python train.py --arch="conformer" --model="audio frame classifier" --dataset="melodies that start on their tonic, played by one synthesised instrument" --train_examples=26041 --time_shift_ms=100 --n_mels=40 --hop_length=160 --input="log_mel" --spec_augment=true --win_length=400 --num_classes=72 --output_stride=4 --norm="layernorm" --activation="relu" --mlp_ratio=3 --head_dim=64 --fused_qkv=false --qk_norm=false --inner_norm=false --moe="top_k" --drop_path=0.1 --num_experts=16 --moe_every=2 --expert_mlp_ratio=0.5 --experts_per_token=2 --shared_expert=false --subsampling=4 --layers=8 --width=256 --positions="learned" --kernel_size=15 --residual_init="none" --optimizer="soap" --beta2=0.99 --lr=0.0015 --beta1=0.95 --shampoo_beta=0.95 --eps=1e-08 --precondition_frequency=50 --max_precond_dim=1536 --one_sided=true --adamw_lr_other_params=0.00075 --grad_clip=1.0 --steps=6000 --batch_size=64 --epochs=14.7 --lr_schedule="wsd" --decay_fraction=0.3 --final_lr_fraction=0 --warmup_steps=120 --weight_decay=0.4 --adamw_weight_decay_other_params=0
Rows from block 3 of a small audio frame classifier, named by matrix and row number. Rows with one number within an expert belong to one neuron, the router's apart. Each number is 128 + 32 x the weight over its row's rms, rounded and kept within 0 to 255. All counts start at 0. Numbers have three digits each. After the name is the row's rms in percent of the matrix's.
After each expert's rows are labels from the 100 clips, of 14976, where the router gives the expert most weight on average: "lies over" is the class under the peak. Only what is clearly more common there than usual is listed. The data: melodies that start on their tonic, played by one synthesised instrument.
# router: router (model.blocks.3.mlp.router.weight, 16x256, trained with AdamW), inputs 128-255
# up: expert up (model.blocks.3.mlp.up, 16x128x256), inputs 128-255
# down: expert down (model.blocks.3.mlp.down, 16x256x128, transposed), outputs 128-255

# expert 13
router.13 100:096100140098058151136116124107114118135162127145119141089112125118130200127088090126137115176119122144141096173218122108138114093141131112084151167166157130094149148131142135106098143192075102117128097111128122096162127111111116200152123046133117127143130104078116097117112089121102092128188121183100096107162174165126105104096086164150093179076162136182121109136108125150116100190179
up.6 081:211119157143176092092158167100186159166114137116158235127193117077137129067120129074140046125133075105081122151083117092162099155170080120124169101108142133110095163092155181196139140119202060100150146136128201121115126098098182094175149154119160153111126108119146184119148135074177154136082052092160109130047092105099167155083170125096172086173139143130131144111124147162080149141109
down.6 066:124177114085112139118118050116144156099094148179122095113085164165195135115150107079054167116172099141125140143148129070117188134126174099131120159103158110204100073078075123101133104116102074047153128093162084109104118144103158223136089140076105150163082154100187184188076106137086145080167114154123135095157120070192133111080147150143083111106102139195145112152154125120141166141096
up.7 088:093181125085166121171138117097138120105169121094086194115093100195127167085172160117101117163136081126148116144126101081124069149133177094174136106086166129122069170137098141127173178177121120106183145126169154124134078157153088170105080150090157101139105129132175196106121122060132090127104070126192118135144138134151152112110145122143128168092126153152137118125156140149121052096123
down.7 084:130123137160072092159155159108164132149125085119129119109113158175142113116134100124180095169112138098151069155119082171141119142102171141155171080163229153103176111195141154148145063151107149072119049111176140179133149133048098162160086129077128151132070135137092130076121087141179087145125127107138116155148116135105129137121100099144148187133159118130120109174146080139090139122152
up.8 106:074199180099116117181111132140139163081082146128064155080144120112167120193132134152085129136047101098101101085122082127043175104196147155084122178092174081111200154161196162108108146124133112142111124142105118123184100091153140114114117109146101133097151092123131131152083116139054157120153134182131142145166105119070104112132114123172084141137173117150105148115157129129148101103122
down.8 107:170108082110101129045068136164122148149177075113178141206086125116080063158063182136156077093099102093114161105076143078105122126111102130134117163162074102158163173107125142132143139159145112160198157109123147136141123154083079159161175120131110096115148105140117196165128091142134183142104123074074178065110146166215153106128142162084141148101111113144091156119102132124081162184137
up.9 098:115123104186126138068042082107126149169051170151137124128103105161134106144174112117133134139145102122073151170103111110146151104152098094088090146163143124157091148170147142119137128101152167216100140141118106101187110130125154125101173159172143115112092126059164163100104131111090144177124098104158123110082141141134180120166187113141120102169101132132141181117087205085112072121102
down.9 089:143144131208140189076104092178133111197119181144132185088130141123096130155132070105032165097108138182135109164151189167180068140139137044178124110103140130102082090155123124134075100143160105155126142089174188079102175141104105092129123167124148070108135119138112142152131160062169100120134164148150102141178104121119117175055170132156124114150075172119115119146124185160133135121103
up.10 082:184149089113175120130156076112106097159152176173142127168148132084160111088162114152110090106145133118092105088088125073122190123150116194108112133139118108130144135139115054153185117140162188102124123159114113148099122093120138114138137137114110108145108136159120210155139152137100121098096155146110137192157113046132187077138140100142155071152107121131064117122124135108082082088101
down.10 083:115068136160135163118076057175153130151122199113145083104143189142164122155152063123075156101173127158139107144169112155081151120105125106068118054125160150155070095129165137096082110091139212123121122137131106106110116179155111112070164130120126161181115189071114140111115137127111145066084190152126083135116097161118124122110191144159112120163126152126087147115138120117088090091114
lies over: D#4; D4

# expert 6
router.6 099:138130176158154168136102181123126143107117137141060185056158118175135105155122107117114131104129156138141146129083116160160096112153139071160124144073109141099102136105175202159094093110157079140103103063055169106139134093099144053079128095159133125075173099130138132138125102078146101176167125163213129121101091144091105121090147088151160142108082164039136177147199143151133137141121
up.6 087:145151150082094112089140148110126188159123160119131095135082077112144099165174100123122106137175120147163085135125132080161098061142184115118146118136154121152120082113096096167167166108120159122083076171143083143130166074135127133098134120106138177067080161109154117168134138172119129130075078115101088119129161096158129124138150147128131187107101093147138095128148108130074121101149
down.6 076:120139085142075147058166126138164124100172094130186059159120172117110092144091134133147086136130096149148102074121145102135131141102161158170176132181142101106152143070111139086075122132052086081116117171127123139131174160088109182167160082108126156162121125176043115117150068135168132166160139094136147119137161099147110112134134163106162149108088131144131083177097103114095148163193
up.7 081:159173129087118147098117145138121063058090133130176121140182158140114117116176145109155080103171100142166102135166166094059096132162091117094098108119162109121098117106138117112095161090083152121084138095134131102177096144177173140119116127178187123151161229111179126104128126142076189083083090096136146135139106104173115092124128146102118125131088144183151132108136110082111128184135
down.7 086:121070110116123114155141150110138125184161145109131114193105116164104121162097160169066200124113182161111147096137181126105154125143090131148181116139081145170154115113071096078163074124160113118173129103097104149097149168142184127159092120177150073110137147149156106138126144093096072146126199158147129122162117104124124115106170122122144131135107181192128179098142107084207143076114
up.8 076:157149107121108056159135149100162123141113129100148138184152119115138149121107125192133109166133129160097095121129157107051101078133132164109121128114147100138190081155095119142122118145129105115124142142150114143111135116167172159164158128105125151197077132095147180093125124186073087124147105119152130084091106068189154134166130084077116130127161145177104114071097125084102154123167
down.8 067:126172095056092080107122155137094135119139091096105121140124079170127118145140153125131136093073161129102102142173163129114145114138089155229156209152157179143155118161154090089105078114105085132095160119126128112086116149155151144179153153169132105107147092104138125172084129211106121075172173113085098093143101100123189162177094157057168049151148167166155125083110108178174172139145
up.9 083:085141097091150106150109144125144146155117091056155074141110113133128070084217167117132083150121113111056061071137109113089094102156200134191136138144092126130139200102106113130138115108114136108159166168147124117095109149158132112109117160149180121123129129120117093203146142102066114149143147076103103110131092135155115074148126190096102135069119101134123082124136107116128143083187
down.9 078:139120114094074120121126144142111162050152101154078078105131112109142129144138147122091099099119087153178129145191117116117144123122104170081148097140152110150138130109115112124126120192064127163072078184128117100104104130185139186113110074119061148148153140052105132126154130192084120104120135147094130100166166085168112098156177138129100143070120170179148143112075138098130145170132
up.10 110:133111090131067142086087033127161096110161106128159105137174182120141124153119123153123132158100109162120129056143105123104201110169116144097098140109081147177126072086161117147114164155155158162107167138084106092150081106132217150109132089130108118166139071078147168181140131186075188117138192138125109121094117081170121041144132143108038113117171157156084170085136154091118167176108
down.10 107:144123111154078173117114141130067168109152110161155146126107138122114094165078106116113143121106109077149099093096154106108120080119144137117128143129146073100187137133140043130158166146105108114135194123131154169132084124079122151174163114103081140140090122150083122115128078194178128125138083097076181102116129136155142145134131159062105103121134101142126127099116135098102145159135
lies over: A3; G#3

# expert 8
router.8 110:103114144089143148183155206122173165061084143128139102140173184163120104136170147122180072208153063112064123126105114133102084120122137169147097133091194082125111158117111080163141157128149145149123104132140146181130184119092169081088189110126105185114087147162145125100106151170120148087123126118108156178094162092145110108165132160112104095081180115125103162095113083120065098104125
up.0 066:182119151169164116089143096049087121165119140144144215131092075144156128131131162143097100113140150104196121180151046180152167064185148117115122070143102152118115112076116125097173156162133173119079123128139135102160108102172166166084097088137137141108169104095113133131130166182152116203137118088124087095207147165186109112127126115169176157147054193154114116118137181115038169177118
down.0 059:107184137155149084159117146109137112172094183123110114118126138118121167096174099110172103129154130065123129164147079137145095121088194097141124145102170175117129112171154113162123123166100121091093109133107112131101112094165089140108096149134160125110069147122184065086126089027078136148159080124153113125125114178161137142143159121185125146113144149133126090185142114173120128104119
up.1 073:134112110135115114073152118101131081130132132165075195084112098057154107090137134163090083166122151165130145119116063133115172091169105172142144129197103131107127178089118175137139156161123145047115176105140167117103094145142107181122077101089191124101109088084118101147126095112137141167102100144135186155131133083100138152144095101140119106153105113067132118173125141169119162152129
down.1 063:095140155123108115134135132142075100137167176117095099107140096115122072157114086148130134165069168124181090074090183128143157096063124067154159118146130112058103094127179141110071117160122101153160151099146216135155149155102078118107171090195142096076143109176129122062118146130161124142075128113125121132120135194145147099118106159101149200128104136142154119115122178180171106138104
up.2 077:121146169103140101062103121143182099130131129183109132043122118130104085181177131082141174134123141169131081139130130121172116137139156097105208191141122109112078067149124211094140125105151134135129153111091086108104076171102172164119141133159100138155134116179096142117148084118153100142152109117188087059114163143135106129111144062135099106168101139105162181092130113121123108173136
down.2 083:189155108114183142100117094148102107170166142116089068128094054090111158129173110140091096114137147145126182144091098124167106108133110107164129146118120088156087158094117152185130178165163151130106132144144180078100107065130099086087116111097153082120167095111180120169107146115090201110100101108078126166153153077162147105135136179144082137087083121138147132131127140159118187201150
up.3 105:141142110102074073124067123159151112090193087153125172094140084203122098228100099108150169114111166151113131125117126079152075181121135100111118178166143155117124100146143189150106091128115105173109144087127147130098123156065151127115155122135145065185100072110124150098115094126162139110187192144169113103082138127118152136092138126094122177151097199124091148176154091126137165147102
down.3 111:161132060125110132108097089166148139148137126122108101164085094104094127126105166137114167082112111140113118162104178146158135114139131140175120187087090137105136157124108130154095070134084100192132140176135140109086159168119118141170163187132112071128147152143129099137139096131105141120178158124131089076129166133200095143147141153060144174105082166177108131147149091106123217127158
up.4 075:151140077142135161137112089055131120143175119084100124104097108060192111099116136163140106108107170131160165108108094115188176146165081105134142120115087102168162117161126164117142166221093101096102125118070083074153107126167101174151089109126144093089122100132151176137186122070129065165137159115158123118161143117117150132142127063098110148126117147165138120160148196147102179052124
down.4 059:129169132193091124138105120135112109118106072080124106189115109108102094134126179129109159126114120132095137180188202114117167108124045166157137057162148152134179179178146116082151150131061106091174088162133066127149174054107104162170124097131089175099124173081113111114137106099097107112100180110027087073125170179178128105185085126103146124106132142096157167125134108149127140189098
lies over: C5

# expert 11
router.11 078:101153196114131148089100100141134170072188067125123081145121083127093121110174178114177145163128175104174150105143131108113088119073167113090138137134078089084122103105135130167131163145153134076102085142118126136097127143195037172096062132148170147111172154161134124110142131115133174133126117067142121148136092113138121100129098132178147128157156087130091089143157174142127060105114
up.0 110:115141165133124081118116160087129162143177153080099161150147105092138091147155129146098130210189128142126155157154113157102098070154122120148205101117148173139198131183094126137149127102162138115161145153184108091129140108141135144102092101094106131112079106101112073139140100190055103143169179239138103113102148099112128157117101113179162132159103122169103106169123118120136111167165
down.0 104:161141094107087052084149108148152093121144132124211142117180165178137078143112135129130095125176172145143081133144102082083083089135120111128084116173097130111139088117132169155140155119151159063093147092152098177087111195160122168106097069107136144182127102114094139113154114131201127131072163091122099108092108107113151186089117116144120146212145112151055159172100146096096058137110
up.1 069:121068110148134101120129124049167139140099161158119186110121168128188167141127089182076111150144105106164164206096096141131126145195085143099139113091220139187142163119132086095182093132164175114132127114091127062114114144110202151145120083094093133086090134106146176144096119127157137165167108105146155118082235103112114159150109075094125087134114092106102163071146143119102151123119
down.1 066:196135131153121136076113121164171132157137160152176154098162132103144114129128075105129124121124116132110155107113104063137156118096131117083065044109105079105138169100103121135135157124153201128103141170081095100130170138112135106100147092130102161127138153110119086120183104086113191128158136111129126089099120096145097098145150133136084185192130115061107158166162198095124079107091
up.2 096:094116090131090175164124085105166110144155157138077103133065083124151038146158114173113138164144117098142142134128125169126123097132106142119072144173142095117083174104121145174118134155076134123131140114111110124142142113170095176125192080101108087100094112123138107155104082131170129137132149145138082137171158203168150069173088149090154132111092166120122212044084127156127096159128
down.2 101:091153079112138126144207131104114125105116167118123127130061125149146115056086136112082097158126115116142157119108123108141051111179099146162157155119185107121055110078102111126152134182101103110146131165139147114161170125222152108135144167102164058094120096180122144150175155110088133148116162191127067198165095148134065116149097124125156124114138100144142104120166066136166129127157
up.3 097:156123138116127141137122107110067119136088145160187130188071150161159150168150120109129104133135117084111153149122106123169077169192075130156088149094124137168136181087099156121154134095161136098101094091192115097151127123124113075135126141144106075137100139090142130206077158045218163151107126161070157103093148048149144199140123102127103077176173107103193118071164118089107123101092
down.3 095:101166141123151073143139158123104109119137136083091187107118120144143062121155123110176091126057152108135124148120088133124131124122121119167149146113137152103164129173196116148086127114142153144100080171141187140183132112182012160153173171160115148071161091118143079157123155094145182144117132152072114087182159163129146174131096089124123156146132122122183111151159087152125118100121
up.4 092:142126117091165137130077152117113149129139112151078160056135141130158085181131193136181134138152140098086139174138089135171134157150138087130162188077116132177137167072090194132133138043137173106134114087110167152080154121099139094177123118121105143124065068118078159161124128086130132136182082139161169073129161079188144171130156148139115060152147140109119130079114142163082099105144
down.4 110:109188130088120091127105128100093135133176063124115121132080175175164080156124141138189147156108139104110075119124087144125123116142115132140187155205150162171163135178116163128146153139096092059134040119196104150172101072065101191155090099143095198105049111142094114115106062169142093127150134073106151122136171149165188102109125104073138123116160061137178096126114079143150125199169
lies over: F4

# expert 14
router.14 093:132131131122144186106141080137120107092131104150140103094128100124141146116157060129112108120142141089211184136096116091152133150078164133111196120148143095096107073077168131107134152134163128137128077125120125148152044099160077130075089137072164100123151108138114144169086215129145162098116119154093131163139087116111156126087104119169134176096097147139131086158145126126122106147117
up.0 115:111168120142211125136141096098080190078103088096118126186113138169139145102186137134135130085143108124100110120108129067134085182119050109142092142097186072188084159145111086133139102132103128106146108063104113177114154118148117117089127140105098146119081131110137115194122139092112118159146106118090107116139199119118122166147139143105154084147114062171181110166152120143115092089147
down.0 122:110125084155122172103129090119074117105102108158112102175144084123166118119126081185077123077114135167174145136088097128096095115101150156124087107154132065152112106109089122088161107102118120175178108163177115080088142133111146178140075139106180091155096149110092183151165154193171114171084166136059160148156189117081144170097149201101097136136124209123136116137117096079118129092094
up.1 123:151142115139205057172126105111146107191126171132139124130155153147112125075120141106164118170192131173084121146115138145099088093129092077160103111113121189174137166117129145145146090111160176132091143156097131133117181096097168098110146126134137139095136172243144139146156089118077121129115133110171108129131064134166074066115173120159128113170086122128102148138150136129130141159150
down.1 114:159117156105163076125109122116169098145143130094143165123178122179104125135134147132175164067152199182097150125155087136156141167069086073138117180099089139188158151091108111147144099101155095174126159077123087119074172149121140109147151115151106092153168118146176144197126188121106159091117115155161146098111178098160151136138180131131109102129109175137124146103163157118173114093124
up.2 102:142158134141127133100171145106137146145100116142165097172145102184156104082079142134131083108120110163134140186107106120129124120166065149146175124128112159159110145085105118092167086147123162120135163161090192167100152175122184127191161169124138151116124130133038119157070121096142134129116132078161117093056132122118123140170082102123216085134145104113117193113169113104071173109165
down.2 102:075139141098135183116182074066113111156063145195102091146148122130183132139142094174075130122148135162180167069127128172112128123125130173082164103153080129190044142100073160061115090120156116089150104112107123104134104144127139133123103142189139122155074132110148136137135153128149120160140135146104191165173210130086106131104144124105132086150094070165186152100134070106140131091082
up.3 107:161201120108164078120119163119112113139128188091135185146090121190095085141183177129090122103144115154111129154111156079131121115164122179191152144111193152142141143134135103144135103151108124130134123110097061115080185162173123145140189169149099113097123089124159153133133073097154138087084161140116095078067136078187114151139111120113122134175086113088070141114117110097123149085099
down.3 103:058158149116158092156139183088097168112136123131069161107080123120075097129213157083156169171077104120090108117118130166191143169186126076191104204079127121091126151154180118109131170133096070160125146129127145140118129100114125090160178130129097096032160137164134118117124115142111119093149097069141126129082144141181111136124138116058097135117132132128164100111159096139116181159120
up.4 078:119139112146152113209120174071106152214152128083148154178087120066192142137151156151140122200164142110108090116182111137091110097167104104113137160141109166180178168119140088127160114081127098059122139107139067119114135150136128152154091096079055215124116155070113151121128107177121139177171114106089080099127151149197129159136116118095064109171189086157079159107086112133110100070127
down.4 074:131054087128154094174069118154159119096152187103083144121132120131104137154165162110132168119101146134096164119137146135123194174142079118138132138078101151153178099121149142164144110076158156207102126154118153121126110109066151035079152180172102121140151088078140171116104144145122143100122150139186141141105105112138188127145170096143072133129145154109034127117148116124111112114094
lies over: A5

# expert 15
router.15 106:135160091104098137145171091167138152125079124150181105105120087189093106158137145115101100120175114099174109157087160108122088105099121088175135171109211095121110101086091089142141116155171120107144184162170134072087103135088137125144105137122111116115100055146155190092156080158139180152092122123126117162100119135195133137104128142126126135113224076111121112153164106089117134121116
up.0 109:148105098138070096142140101157140147170095162103177122164132163102121129089092159141143108121113113145109064154150119114144175151103105145173146179143143130120145090172141107151121084116128070130120094130137124173127122133062128177156138157107098182109086132123177164141124132148129127123139062166095096140149070136125160160116105123081124107086129118138149123089097162213109167154169
down.0 109:112048077170119113125120088164161132128085153137132021168157134159105152108136157130114144118118064164095103114130112188094157135140074131152057105121158121146117111120079108119094084096128137168100118184167152149141173155092144110084113151110128173161120139065159130120103164158112153089139131155101108148100133089157186123156145168088115120114118108139120152120156110171155139102171
up.1 078:205091110119119139136125157141121109122144128112059182148176078096117117183144131112107091135138120147105122094150169144060172153153100103121159144123111128103152112189177097120142144108158204149132121143147110118089124082109143145131190123136113151126173174093120110102145151157136067125104183097092122117134070104148173223130156158076083145157150073144148121102106135074071079114057
down.1 069:089169082146203152074140116160090063129158155182144118101109119151108131151119121157134114163130117114151089099095146098188148132129114117145149164133118118128096109109159164095134120176111074118133132078132115163166114128118140138113108067115149077092129070165154130118109068071090148109125140134142130116074139102192109065101133162141140120115103119097141168171160134160186165188158
up.2 079:142124128136079117117116150064145115112115130115157138080131144108189109150109055196098109152121140105155181065138089110101137133163150154082103109125111114169075189151144215133092154130092163105121073110134149132075115110225127124124116050137146150156082140066128132123155131115123065120133164099183127099195163129083184036191149114151127161144074123156096138122124140151143107183177
down.2 071:094112141098118130160207137065105121093121159096090095169115120189161105085152122183144072166138199119157167137152140152113134119128152160132148133162167142105153085195172143127153107141146124110193128114169044113149148167160170137084145119167166122124080113135076160089101135145109088126129119142157146184062081139108144168170108083169171125098145085151116080136044086132114108092111
up.3 095:119156155129136058123133188141114073109122148133088174137161116141141124057161138139131084105159147170108150158046119048072086054160162114162110141114166170118120142125128134156123157083170135108110141128126122159096054161192099101101175091083091127101131094087153155121095145150166152123127147152129143135087097090121186107187125105106116096140148085118139127132148110112134092112117
down.3 094:073147149076097174177176152100100058125121138195113089098139142126115165084121136143130126157164183144156112051179135141085115172144122148089109070152119170130136166120097117154126155129143122050129096082104082140134112108126139132126125077209147138136055166139131124088137161069089068110154117135169147180192103115099105064175111118140102103159161061163099124120103137144145134126108
up.4 103:135109129153151154144184139120102142149101163120124109159146120089129139049158103129152125151143142169122142126105132125123110166109167115149074053151140094112074122125117102133132118122169106093119138179108149113158109162125118088109129143185181090132098141142182153119125111147104098099101194146140192203095097131107160152143120090130164112181112127085065106127123100144061075094049
down.4 098:106166174064098154138135191150105184120147109133064172079131121125058100125152160054109154174120140107137101173153135162153133095146133112138161153116095151076108162124128123133129176149149081133176132118120180169170128077102111113166152131166119138095170127130101053093132115121140120169136091113162119088127095178142077185132117078127185110080111122128187110130098106160125116164152
lies over: C#4

# expert 12
router.12 083:080151159092165154087099077148206157142112098112100129106107111124130064106195092098150136164139166155173128160135136105086064110062173112099128139106115075083099082088162123163085193104196188059123180177131100169120086157153105153124089069117148106102116135118130149130136160099115163096102132070127102175129125104134124147133117099125136119155193075149094095121148164175161100108161
up.0 097:133115098126165120077168119085097081085137102158150163115102211077145155107111101115144151096148139077120118154183081087167133153140139105136153124108178110185195128164159102150179175110095103079143081155142096105135135107139128208127087106080069147146096181103085155156109172127075173126136100128126153094157159143145130112146111117111117110090160103148181107131188082109115144193144
down.0 097:125143108125077125141122124136129160164185095135111147082062118125103173156118095104116199107117141097162137138174178149144144193099105103185183109162149164122131153174144191111129097126096078104146067136111101128094097061096130131118106130114137126122171146155117120072146074117118098139167182084172088127094121143128107100124163088153174226117125109113150115169128153087142109163129
up.1 098:108133094111091113136111172139116165115189095126027131148087092115132141148181112098126135114143122128138161142159117142134141143103124108135125178142182146179151138163104110180136104126124138123093055201100082130128174106167130102091134101109131156125083154119152133166128120140079204098157119135136124092103162144101125139176153131158107094104095133140170088098123095082121130129095
down.1 107:106134125199093142140138104168180179150131111116103108097143153114080139086066170067145120131150064095120106097119111115109129167125144134159088072155092178129130179105031085137163133126140075126107134171165164148156120082080116159148111100102075151114135128136162114081189120146151120190148076140149168133201101128154167095065158108130124136119122092131133090132142176134140146199139
up.2 115:124154101137169127141149075113137128152056100139093170153131076142162083037167122109158140141106163098134142132119131109107074162126105139133136145159140166147137143145145133140125127110202091118140132115163142082176153141099173200138141172146166133140073133124168143098103109196137156203115136156155089100166137144095140154147097097144173113121147100131105132152057054187176119132071
down.2 107:117176184130094114083116109089139117146125101164163161124116125133153157165138086135156149129129149141199162148123124069135117092130175120051143134165113175135091102159129214063115074123170117119159125135126161091151094140131135206146093188193150132139155123166135133116115080132149107120157097109143136094160185146076147154075125097196152160136125164145167152104078165073148061084112
up.3 125:150150083096108066095194145119100148176091136097105093128096083133075117077209141086136139156160107159116142129130144120099115107142133148225217136144162165135121150185093059142108117116175109112127144136160098117145144164168092124111121169165129141146146099115148075136152145114136095150119088140120084122127127129080176184214143119131163116157144108139190085151150106168140114140136
down.3 132:150146096113142107135145077101173133186177143126177130143082154165102111142111150145168139176146184137118081103129189075106093117141128079118133095183107205100162117176157163144066087140106151176077087085165108173144119130128083168116106110152149109148134118187177064099167082056111067152162166140122091095160101105158112121162130108175116194145123126180109141189065185103160082167147
up.4 093:097098164095173127121108135147107155102117151164129138177075123109138125132117111121171102154073165174121156081102108129095074138113146119145126145114115062092144139122149105130120137098139103137131059114095132169172115124102110056122176132131117131105137057164150065173156143128168142135136191094094124101086115124151113143137128094133154146158163115097188168117153121080064137123125
down.4 092:130137127179160161123134123133155173133132165101133061128136158144132050184101127126148118151073124152085091104101105137097135093095180138123098112127166067112154135157130100115121067075119149196150104130159129126118117141068092167140126135102087160142096106161137100143134085188221117150130122133119184101100170108162153116114171115081124121155090170129158138107107084144138159074104
lies over: G5

# expert 1
router.1 097:152121137062101119142124097146188179166215115146104084123131123142125100129114148123093090118139120176114130143078139126122172120152091098144126115155069158123121115068050122186147129130116127124100117194170117130127097088153069158155101108083180165063158171105129131128146173121094140089128111123153137131182143067200074115111171123102160126145105094136110137120201159094133113172189
up.0 140:153130144098141204139054196128093182129165038119147131122085141113183125143134115088123095092200158069133141208138122088131113140131136083096119133120123168181104128144122149146185128092094161072120124135135141153106126148091131107093047131129152164129145117050136132107105104084115141101174110129125196115110167064161156140147168149123105106159140084085132122062150113101086098092125
down.0 153:093077162143120122123077119161073122162213093069130162157127142173160136161115118138185123151131163038116164114155105110145071114108121097097103100129121119123142093145156169200153186156186115051127134127186167124193164113104094102085085075137139158156107090087080135135093107173181153164116126110144121122104147131152155132093098141157135156100131126095092106102070149156131096128129
up.1 089:138162153141145119156171151120054127131137141104149123119032142135187132169090144124079151139113156081186145141153068099114117158142171087134121118177167100101173123151177093111141125124162062091206075128133064118159122109163099138143122135113124081104095130182099137102083134149164139131108125151136124136090199174108118158108111094138148131138147128092157112115154111152161093098101
down.1 076:134122156148138120119123135108077097162084104124110152147182149095107135083106134147128108128094125129124058091136123111093144111094068109109150138137104064111112207158129119118096171143139109146099082099161198146132112134061084135135118040117128149135161152127149076111155149128119138076115061128099161185149108163064109074133153175137117130113077069170215104152196165166148127150192
up.2 081:146074123081137157142127105104123172185153118094081150098152094074148197109141105152169157141150191066119104194129116149127113105136127160131136132144141154145163129140130121153147128120149162109128120132153124085094151116071164125128136104109153123141120141131115160046067132172183082083125175117150136215094128101083145153153111148127143154174127179157083109096149088149052150112127
down.2 085:123084145173105185124139137113126141100116153155133079141166141158070100189099123120116234136134123119101114068124154138141151126107206125102130185111145107129191097094157100145083142081126107108104147117089131105128151094108163090129199138118137165125098092117057158161141086174122126184160164162213109119111085133131122136130149092157178093113122124036108160080134080125147153094152
up.3 104:112041067131127054158144160125088118153151123184144129161086157151130115109139109151143130150171151098174120162140137184116110170133160158102145138181153138114139079122152060146180148102125168132134143073078077097109104162168165104069114065092108132128104162160092159133101164173129094151089117070143103185135165127132150125105149084091140120102103101198130091062106086128085139136128
down.3 098:138105164133075083102109161118116173153144126143215115135146207129107139190097147154193130091150113147097168123141136080076150142111104098149151154160143165172152131105097097125106117053131165126141098095119102131103133103137124103097147128133136181133132140113112115165105150106109156070114146090177081130126122130149130117168211113123137105111153118172141127074163142083097062097170
up.4 082:106088089142124108178160061094073104097132091125094178124081175123151123171120171134114114132120115132147206149149104092135071150165150142135171098124142119151187138162149165116210084131139130077144157125180059111149132160211114118139101121145149106118092103124085188157075131146188112162141167141070155148145166159098175164105124084141138117115159145069122116156128083158100118134084
down.4 066:114168154128125090090116137096176165152083092103172156165172066137154096095174178108148112142115111165088138064080120100146112144123067130106175147085116099172112149088126149092138143116149102166105147153086146066118178206113150113121153117124117112164163101152099160170155156143099166115135124096080071088097134086160070141126223153081116156086115095172160192138133141059114146109146
lies over: no note